A small image denoising model, trained from scratch.
Model: 32-pixel images, norm groupnorm, widths [48, 96, 192].
Rows from block 10 of a small image denoising model, named by matrix and row number. Rows with one number belong to one channel. Each number is 128 + 24 x the weight over its row's rms, rounded and kept within 0 to 255. All counts start at 0. Numbers have three digits each. After the name is the row's rms in percent of the matrix's.
After each channel's rows are labels from the 100 images, of 14976, where the channel reaches its highest value: "strongest on" is what is common among them. Only what is clearly more common there than usual is listed. The data: numbers of one to four digits printed on busy colour backdrops. In brackets: how many of the 100, against the usual share in percent.
# convs0: first 3x3 conv (model.decb.0.2.convs.0.weight, 96x96x3x3, standardized in use, each kernel summed), inputs 0-47
# convs1: second 3x3 conv (model.decb.0.2.convs.1.weight, 96x96x3x3, standardized in use, transposed, each kernel summed), outputs 0-47

convs0.7 084:113098117150119140121182144141109091157116157162142112124122152120084089148154133112112126153160130110118111151118152129117170176057124098096125
convs1.7 085:142170137112118145176090119094140140143160093123140158083140090132094141114103133138063106122104129120151155074142130140138154112085093106187123
strongest on: blue ink (36 vs 8.3); red ink (33 vs 8.4)

convs0.67 090:159119160145137153099156129132135101104141147111114161112099109121187101123134140156134110119128124096150114119119162142092136135147129073131099
convs1.67 082:115115099104125131141101133124129135126143117153138126115157100133121124084122152105093105128134162171096122139168132079142137132078106128109133
strongest on: length: four (80 vs 25.2); the digit 7 (48 vs 22.5)

convs0.94 089:161076141111119118134124150159144123120147134132136137110075124104140126124100145128129088129155076109141126134143139135145142105117137107028111
convs1.94 125:128169139143115171149081133091107134154159123126156123118161096139096146135108135155080131143069113143135124084138122097130129140108079124205133
strongest on: blue ink (39 vs 8.3); purple ink (34 vs 8.2)

convs0.50 080:147100089171128148114208143149164105130169169169148148129104161100125111146117141151106140123123119123172116117080136116137131145135139094109084
convs1.50 075:133110167103136155130138084111138087108076111111120111111125126143115113093122141137119148129153102142135146093139110115131127124092147153169103
strongest on: length: four (54 vs 25.2)

convs0.32 071:180119151170108139098117093135128103091109096138148116137122085123148100158100141137134084084145112105085127132110112121059161099130139143111096
convs1.32 102:113151100101126092109173155168142132122141136152085114159101205142146125115131131110125155147155135131108107135041133149134089126155128167152119
strongest on: red ink (31 vs 8.4)

convs0.83 160:147147099099114126137125113145133150143167173132127181136140115129139177118115099093109129160095088145140096108154141116103141139141088099116069
convs1.83 123:136162124153188105148114087128149127163111161142133155113106107108159105114144167122146147153136148112110162121105156116139146116126141108109206
strongest on: orange ink (27 vs 8.4)

convs0.9 081:144124144139137116136170130145112092123136074132107147093136113140132109154093078129165083169121146136126111112113137127153127124120129136143119
convs1.9 092:119152174158099124130116138135119155133139159118136113127116118138096115084125184137110177088117105151144123148128125119103140100114141094145108
strongest on: red ink (56 vs 8.4); length: one (51 vs 24.6)

convs0.0 080:113139137115136159144142117198110108110145161173138114137103138143068109135085112122106085150139102102113138131083159118134116095128103123152102
convs1.0 096:133108128123131116112157122125103158131121114124130145084123134136176152102118134123100121108141099113128141158158106146126151133127153104043107
strongest on: red ink (34 vs 8.4); last digit: 1 (25 vs 9.9)

convs0.6 089:118129113115119123125162098169105132170164145152124133135117144143134123113083130141147124144156108151119104087079156115165144108135109092160150
convs1.6 082:152148151149084062129112129141061145112145139110146126112037145127192131142110094128108105139076109111109129104150149122120124148110131132099103
strongest on: orange ink (25 vs 8.4)

convs0.17 094:122116121129109182093142106148173133083142122136139147146134137142153133103149076057128114134077131108156117147075097110090168149140132151134106
convs1.17 095:150130151119143132143130112108118122146091134154106103124124105136138143116124168220170116141148098116139153131124139164120152117150106081123161
strongest on: blue ink (33 vs 8.3); purple ink (30 vs 8.2)

convs0.35 090:146089180164168107160110138119054107149122161158148121086097086094103151140138143107147137097110093137130134178114137107131145117153161131118148
convs1.35 111:124108074077123135108154130163166115124155138131093128178155171134105107137136108111113144150174144098130125105129102160124105140137109131145120
strongest on: length: four (82 vs 25.2); the digit 4 (47 vs 23)

convs0.77 088:155135088133103125049111132134175107126119161146082113119137156108130105108087131130155158123143137109133137109142106132120122116096120100127119
convs1.77 084:109147223156104128136107153141122120143142138133163131130138125139133143139104098094093095137109110148113088136112155119128110121140161143121074
strongest on: blue ink (45 vs 8.3); purple ink (29 vs 8.2)

convs0.51 082:131151133110106170106176138150185110184146150126151118137103132125132137111088110112132144147112129136095135112115095112115146207077122116116126
convs1.51 093:128109085134130099123124098125119116090110117118125148129119109093148152143163142146154117136135148108160132128146157160112167053187113139166115
strongest on: length: four (54 vs 25.2); the digit 3 (52 vs 23.1)

convs0.84 081:161081121131103121142130141155135128132114135149131129123073118124116159110087142117116095118143149098163128150137135139145117121107150125037098
convs1.84 090:113172146128108170148073133123109143133170145111172127123176083136108132144117148165103149132073130148136121090136145091134125130125085136198139
strongest on: red ink (36 vs 8.4); blue ink (30 vs 8.3)

convs0.34 096:115165137130112121072057094104125135074110141124109141131170115124138185100142108115150184108098110136130130116147158118129122134139166117117108
convs1.34 107:136140123126115107114158146147154141138166171171146127158105180118148126143158112113130050144160144097103125145090131143135116131192145166145142
strongest on: orange ink (32 vs 8.4); yellow ink (28 vs 8.4)

convs0.40 105:141136124123119119118134095163119136157153128147092139142127176128124105133121140151178157155146167131155103102127113032135112123109125130132140
convs1.40 129:131086109122123129104172135162146123093146137157147142109100141119093091133186113100135124129161117135107155123090120126166088123161160137137100
strongest on: on a plate (94 vs 40.3)

convs0.8 074:086132126120146156130136122096114108184119140159113132114168147149132121107126129134149121121164129081133114139116137117158140171121129121126159
convs1.8 094:140159138171080169148090133136106147147196135138155166134122095164123103136103141127089105102088135126134123120137157113099133106125101127191145
strongest on: length: four (51 vs 25.2)

convs0.74 121:124156121112128105096124066136189154139134121111116103126112121111154122124121130132150158151099127158103124113095152116115156130124121124114162
convs1.74 101:119114165134129153135122144157107093082111117175155137121108112150110111124116094083112102110144115114147110098154117131120155166121125157155088
strongest on: on a plate (80 vs 40.3); teal ink (27 vs 8.8)

convs0.79 111:114117124104116126137150132187086133136143156155104138124111170133110128135132083125145098149141121103148089129177129131121074113122139137126080
convs1.79 089:105103165135133130131150128128103140134095116166163115130123136114128131132107099150147132083137141085119148129138118107156106131119124122109174
strongest on: on a plate (70 vs 40.3); red ink (40 vs 8.4)

convs0.58 107:153130118135112159112122131137171187143139191104133175151135175127102133141129131113117128136097164093133137120085069146118146166105143113121119
convs1.58 078:120092170142103140145105162105104110095122103148131102090138107155128125155111139155127087106157137161107114137168138096144080131126108122129119
strongest on: orange ink (53 vs 8.4); yellow ink (33 vs 8.4)